A small multi-label audio tagger, trained from scratch: 3.65M parameters, arch transformer.
Rows from block 3 of a small multi-label audio tagger, named by matrix and row number. Rows with one number belong to one neuron. Each number is 128 + 24 x the weight over its row's rms, rounded and kept within 0 to 255. All counts start at 0. Numbers have three digits each.
After each neuron's rows are labels from the 100 clips, of 14976, where the neuron reaches its largest size: "peak on" is the class under the peak. Only what is clearly more common there than usual is listed. The data: songs of 200 made-up bird species, synthesised, often over outdoor noise. In brackets: how many of the 100.
# gate: MLP gate (model.blocks.3.mlp.gate.weight, 320x160), inputs 0-159
# fc1: MLP up (model.blocks.3.mlp.fc1.weight, 320x160), inputs 0-159
# fc2: MLP down (model.blocks.3.mlp.fc2.weight, 160x320, transposed), outputs 0-159

gate.161:156108153091171143130090068141100124121109140095174166166143106115132105152120114108128131175139073142122150150137110127114131083152113110106119176154148150142167155123110155120117100111185133155114145165136100132152162086134136121157105120092099135127138122137146128122148098140152138123106144137090129140125153114162112099108101127142122179192153106084135125144109138130165179124169141156155157111119136134139143128155096130142136128157155162140112144167124145108122096117137114
fc1.161:144106100136120118136148141138114139111148096165105112118141167142122104122110133111163108162116091123112126123138122162129165116136129132161167147099104130115136118151159130094109131114150120159082111125181140118128125129097123093119153127156136156145136121157143159086130117138132111173093124125100152096149138121132155113130121115107117088124082128137123077158134104156168136099111083170160139112104071143127087180128109180169140134189138146140146134099077103085140147101131098
fc2.161:145131145119164141134099133115074137128100150155120115132149135135137113141158138116125143171128101073139182176151163105105154117140132155116123134164117104135111117099103122156162104147141099152143120095142112103167115150142125149115151035108119077148107143131156117102100190083125120134119139136138171071119127117115153109111150120131120138157124154151090161080150133080126133117131143139112129111131141111137107144118154097118123113119111194124122135134100149128126123159108104
peak on: warble (32)

gate.47:132114128168120129111122139156113094138107131127118140111135096162140103099168155156108128111114109171136160125151119084132101150145110144153142134142121157158137159188130125117149125177151133169147161121139142173135091107131148122121168109163152158079124144109118164148132161086167093123153080129157100137116170092126126089078105100134133097148142120152125114129161169093117148157155139160134135120080107146119146144139079122139125082130124134148113161111116118125163120104115156
fc1.47:093120103124143131105153070120146143147153140108140154120070116111163157168139107138143116126129118090111126106134199178101167132103121167113117167131123099136126118092109135092133132120128121133100113103189125133098135123126114136146136132105114147127151120139142184117174075169131174126131104129105136120144127141101124141148131169114141137122128186096128111159087085124147118154118109141156152137163161126191116144138136118110113126141135108062141116127146119094141136135136132
fc2.47:110125121104163136122130147108163099095141139107165138117102120132135093116119140130146128105110146108126074133110147172158091107104123138148141152083095156129183163139130137116116130111134143115102133079140121139138098166137155117086159121155166125150171111121190114144123121151163174171109124135133141091129146163149113157147186133161117130097142124169085135134114055126139140122143150137128161110115151116122119121182154115128143152130100127155106097143114128095107131147098099
peak on: warble (27)

gate.241:134073117123107124120075156109130154124156111099170173151098157148121081127131088120138120103195137128118110173105119131151099099138122113143166139127147152140129131139169099113126110127140086088138132106136106152152164134133160115105116121136102141132104118127130155099160097093111117143121130124154135110102102104090153097139165109124140159079109172125110141127133102100117179103103140136124172135105156143129092154098131122107152146146122134114148142157128067144132136116146191
fc1.241:126143135138123157127132100152165132138119140163095083086153149128127102165120130164096154137110095129151114096114084134121099123135117141111120154076148141103125106147110128158138135098114110133095114102126138126115157088138111149174148145156130129122111116134137110161222142123110151118102120095180139101145098143153145114128152095137123096150125131082143141135123134069102124156107134166109108111093118119177125114142138126114156092127143144159052122116117134162151127146100101
fc2.241:151078135119138117146163148118116133139122135120119145145100140118149113129131141132135144127149161143153109139093122112155136087096146084109074133133132109118130149160130116133147191134127142146138097111142152136140162104151158115101132159103112114119102123112148156122100159152134113154139146131102120146081123134149138035180141145149103176090123169140080110141131137152142094118174144148143139135119161150127135157094185104134073106139152130081149129139157115122123119117078119
peak on: no call (95)

gate.118:159160158113142085168099149152110151127112139122135110137158136141119117133112150116171137136184152126176151135111129122124125110116110112160132134151114127125116119077158133151133151157150139142129121137154124112143137110201116126141125132105132173142095124119104117175163133149128115131175149097115120206107141081079157118107168155126111141134129128130089157135096146133156088094170118129124123083128158142138126159142132089105149151149098102106168133097121111105095152160115149
fc1.118:150134144145103120144118132167120139135108081087114126124135108150124101127139128116086164117139114103153141126116107116176098139117119163142121132168096146128120101090114113171119128106106083091106137162104104099151158122150166127067140135121173145139138163121131123099108131167128141120121139119161152151091121135057120124146129121153114111166096139109122062113171149148131088139128093168121120098083133138124137115109138100093148143169103114125138084135151124129103152183140116
fc2.118:160162153111061082104151122137141107132125128145126080120141103163108118125110118123142129116141134108104113117143133094099099123145125154133111161133089177120143146114145140137131172139096163128136133125140123110128112124117091082168133113120147100158170109141122078099091118141135134091157088084148140139116116170098150108142160087137147085097120100129113138142138097131116143137128133116145132149126146098127135130127097179156114111105131157130099146090076162164159092084161090
peak on: buzz (28)

gate.80:157154101119134123107119120116183135155123130120139142075163117160158109142115101142144075132111109124106151103105153192123141139143121135153108143148116165128139126113124112095084140146091103123120125166127112108127174105122093137142099169087086109111119131119106137123107141119141073141146107145106091122127169104138134113122163138164099121113125111159118133122146151101165106110084093131107137144142165075134147122141114145109097173095126092140134083131109149116164192135153119
fc1.80:129145148133122143166127127121088133133122125087153137149089145114166115145136136086150118116197132169162095113114095121127114156154131115145113141115109100117131099140157139123162146126107095105143130114131167077135053103150115100151168119137119116144148075111131121153112137104154081105140152105150168122116106125101118095133140104128121110116125165067101124148119102116151147142171123146150120144132092083077131105103149131156162097115132139169155104129157121160160120118128133
fc2.80:122168153111110126100171143082105063101106132095147110112110141108104141117139130172164132125138111103114132138126140178101143131124119098105171118155130069113114160083135107152131117135124155136159128083144118129147124123113142119110126115100133124120131139111134123106166094140127156091135159136117104140130149165131140173120121093111147140109098108116074147131143093117155149122160103160152117085104135127101102109119159157141066125124157120076094121133162117073101134088124156
peak on: buzz (40)

gate.153:101157109172111157116077139145132105117144150089120148135147117143128133128144169175128141111105160131096102105138092103149119148133140106154076132090113132144148136137111112135114114139164158145136142144167128103157124173140073129133154114124147133168146090104152140140146143168067092153117086116155114148137128133139108123114113103128122140137140110127142158139155114145095104173109120109136140107164126069114170115077180097130128142136162123146090142091122142137142164147173115
fc1.153:151116114137102110107120128142105114165143147106169102134098115171085142094139118118167174170124070137156120127131127153109076104163085159104111114142148122158088135088104151161126112108148106130149105165128130139117146116130134118162169084123079103131151172137123151101124117116162134103148116141077162162149105163093101160112121145156146154114125113103135134127100150156159102144141153152135110124131088140149133109150145146113161119089093117112122110099141090142095103135125126
fc2.153:121166132092164106116157119119096125101111156151087109149078113135085125148099109117192085076120098121143117131124105152116112117127133119103145149149093108148109118108113136144097122095138107140119091117140136124146176125151129101110139131120153113096136175151076107143167110135162139114100137108114151150150100201157140163082136146167115151187157128131116129111162113118155124118120146130130149129111139165113159086097130143124131117158147135112119127100148122132129081127109094
peak on: buzz (53)

gate.218:109159159122169139138140153115115119111145126083162083140118127103135117154101150111174140098106139109080104080129079112126122131134174134161133150125135094151123147149164106113094113080144133114157125112157123115108078169109064107173142112096140114098137116131117152118114128107156114135158099144144158173155114106144153094154129111127133128151115102120164130120124144125117122098132159111131126147130154114153137174184138100136185126069130118142142113159114162147140133100126127
fc1.218:108148143156106085119075152131096169100114164129108117117096151175145113107108140132129148160136118114145116086105116112164116117094147135120144122062092150146141145131122182160129151123097170130112157142122149128096130116135091129097185119120117155155132117146133122091092141123144141107098108086126140095134136141096148090109108129102175142082103116151110154119111081146126128146107118120096106151102102155115145120115146124122108146149176124114109091156157117146091084111122159
fc2.218:164076114128096075135156152126161156107118104092115110086144108138147125098176102129134154165088110092159129128160128135133126163108165178067156145107136097151129122126127143119144142123104092178098169096137113109121161131149131159120126135089112094131139127118128146152112122133131089082098123127121109128124150111142110127124139127148102115114117080177166142135135146137136143164112151122138133160125111108114139156093105155142108168083103133118120131120078127156104115111161169
peak on: no call (97)

gate.298:130083150140117149110133115131092122155102124140128086142161102115158125138170094139156147142159118133129132138125139132137085171105117108114132120142159113153134117134171137134139177124099181113153116120146102084110119099125121095143146151112148109093085122113150141114111143179092112137128165135135114128123151124158129120079140161107158107125158095123145096125114146127147135112100130110072112097133126138177114152183106126131097153119114185110171111164168085130133106112186117
fc1.298:124100130190089152103132117140135114116131134140108152132124090138145134126135147172134129127154117108132121104115147132173131145109150187112133107143160112144128156112104103123112147097114102074166153121157127120095126105102136140126114119095080141137114142114154115147123124144157158118110156118148121140199122151116174180146122153145125134144154114111129106113140138127150121159106147099146105130099144207128180113170100137157136118154127170122163093138098094169134121162121174
fc2.298:112132122103083148128156123136132141109100127163118129119147111113100145125129140131124113133108154127141096144124180141118164126153166168134113128162136155168114092164108091124104174107136144124111130106123120146091151111157133127148130136094133128114085117137095107100119108140173104100102115127147054114125133132101136145175122155169115137135137118124123123130126140115073107152135124148101141089171188155162163130159144138135158118131176090168085122164149148174137103083152127
peak on: downsweep (50)

gate.225:102150136164120103110152142140187147123067130096132150171137126121143094133119115144113179123145159139060092078166109077138109135152126159126148159155093145132125095116152121134135104129118086102160138101122106119106163145147131118140078153177154152116140115116141127097131103107130167126103135095176142152171105157089127131083103121144125117108144086107134118120117145114123143136148153150124143120126150171116146126074132149120109101131142128123107146139152106131150144171126137
fc1.225:138170145134085101157139110116117114130134099139133163146185159117162123120127111121109140103125138116188131101099135158115133135116161092104129105160136139144069078193119154117086124135127143140142076119116157142150131103123113141140123137109087157115167119134099143145150152134138119105137117131109160150100151149121093149104136133162120151126136147089113146152115149141082105156097071163129100148157128101151139153061109144144155151118097099113123133136137134171139135100106145
fc2.225:105105100120156168159139152149052115139090157128128112076116160104154107145161124165116139129104079109130112124137095121142124103159093094131126103117124146138143112136152173129121119119121132166124122157122096143131130090094177114107137106149117118110116149113117124158119110111076125110103147107146159118123130169141099112102146128123168137104117137162140103126134132139182150128111131127145152162118141091150124120117115170134124104118081104104072179120132132148172191104121110
peak on: downsweep (30)

gate.304:146124107141116133126167123128156113156132130141109151123104100125184117131120133176163098118128114137145114079121143134124170129167107150110156147118108141120148141093149177141142123152098078073107115144138150162132156108141118153140131127112076173161113111111058100154097143144151167140098120111111110110106144138100091119126064154132144163150127135109103161144143104103096122141105084150072127123147136133112160149144127108129130149163123150138135102164152142133166130094130141
fc1.304:115103140115131133083120184093099125111133128104096087108128124165122155085138132106092122089153108138131108158116123161184113142136147116093148135122145143145118098178120107096120103138108163115118183109155148131131180096122134148094132136169149088117116104174141123087122115131099112120105145160096094131114141091113096144108056151118139152172137107123143125138118141141161120103126168141134141113127141129138121113144132153108097131168086093151127106150120092162161124128137150
fc2.304:104127116133125145139179118109115136103153103081150089138126131128163124173186134134116127101114097096112121110144122065110099154119164134127106098133174126127144119157114091139120102076125138145123141125096114130151098119147105104131119125146140095085154152157123164107111063158120142148148145124170133136110119124117101126101115097153087158158132125142133112121095146107167096080117143132143114143121134089091147149164126097143101101108153056138138110117150151162143133107128115
peak on: buzz (44)

gate.63:096134148118097103150147136123173113137140134165096158156084131105132114083144107141117109171152183145142143160128153126081113175143092136122153155119115132155198143102097105102149104077132147121139147132110149129159138132140120104148123134119158109178143137180156135170130112147122149114147151128118113116134153144084120111149102132167114132144149136128138109128089129110144105122079133139111078118149149109104089134092167168134126109091165138127110140143153112149142096155117152
fc1.63:156115167136117089101072154169118165138157133124109074086142116175108106158139184153135123101106142091124108101110125145150084113157125127148159103182145107104100126109138132132136159133135097107126105146139137201126152129131138125094143150120135143108137117167097140091132127096099115124130118129154169133134152107101110099073102146104139123125113093168095148119146133122155187153150138101128125144134123140148131112147109086132134168105127116110130107124160125147090153112133126
fc2.63:120102174092115133172118155121148136138148132135174092149138175103100117125113142127154113153076154096090114123124138105116126085122115110092144119102146078140133136184089087152123131136133111143140091079119130138069121140106157166082130103152136140128150149105110164146137090128127132116123106123108111166103098136155165178119146121148128161138155132081107117111115097124097110097134131159116136102156115134115117119100071144126142147079102144132143119125093123133145148138145152
peak on: buzz (26)

gate.253:127130071123114097075177134106150091131125122124112112121118085140143084130103108152127136087111146104137147128116104139119121144144128148120139187174115146153126162145132143207151087093143091127126095157147137170134130137117126148119128117124123110114130131090165106189151130145108125086124158136141113078141113103145142134119146157125173169153156135107133147119146146088118187137148144115133111137107098143133161132109121114106082117087132175150114122143150108130113154126126106
fc1.253:136083149085113131093102154167130148141113141163102140158153146141150124126126139148153111119122103147127196175086141115171172099132117110153129105165121119113139130091128108148132149180139107110149122130144106131163120132076139123114155120114087114155155118137086116126118112084130157141122164156103088149092151119132123142100101115063149118110156146141090160155121087098126113144104139134136115125116124124094129122133076136175117150119071130110111118100121134168111107116113138
fc2.253:110104127095085165087123166108142134149112123118110118115111130152128103186101164132115096170082124122154112153135110136125132102148125084114156083124111174101131122134150118117143159111115141113150115131114101147153140171144145132111126145140113150145123127130182203143115121118148121110076119117060091086105114099131154145127111136125104110106066133130120119126118137117108128116131131147112107115115148162151167082118121136142084111154129105093156092168117145133149161160137108
peak on: buzz (53)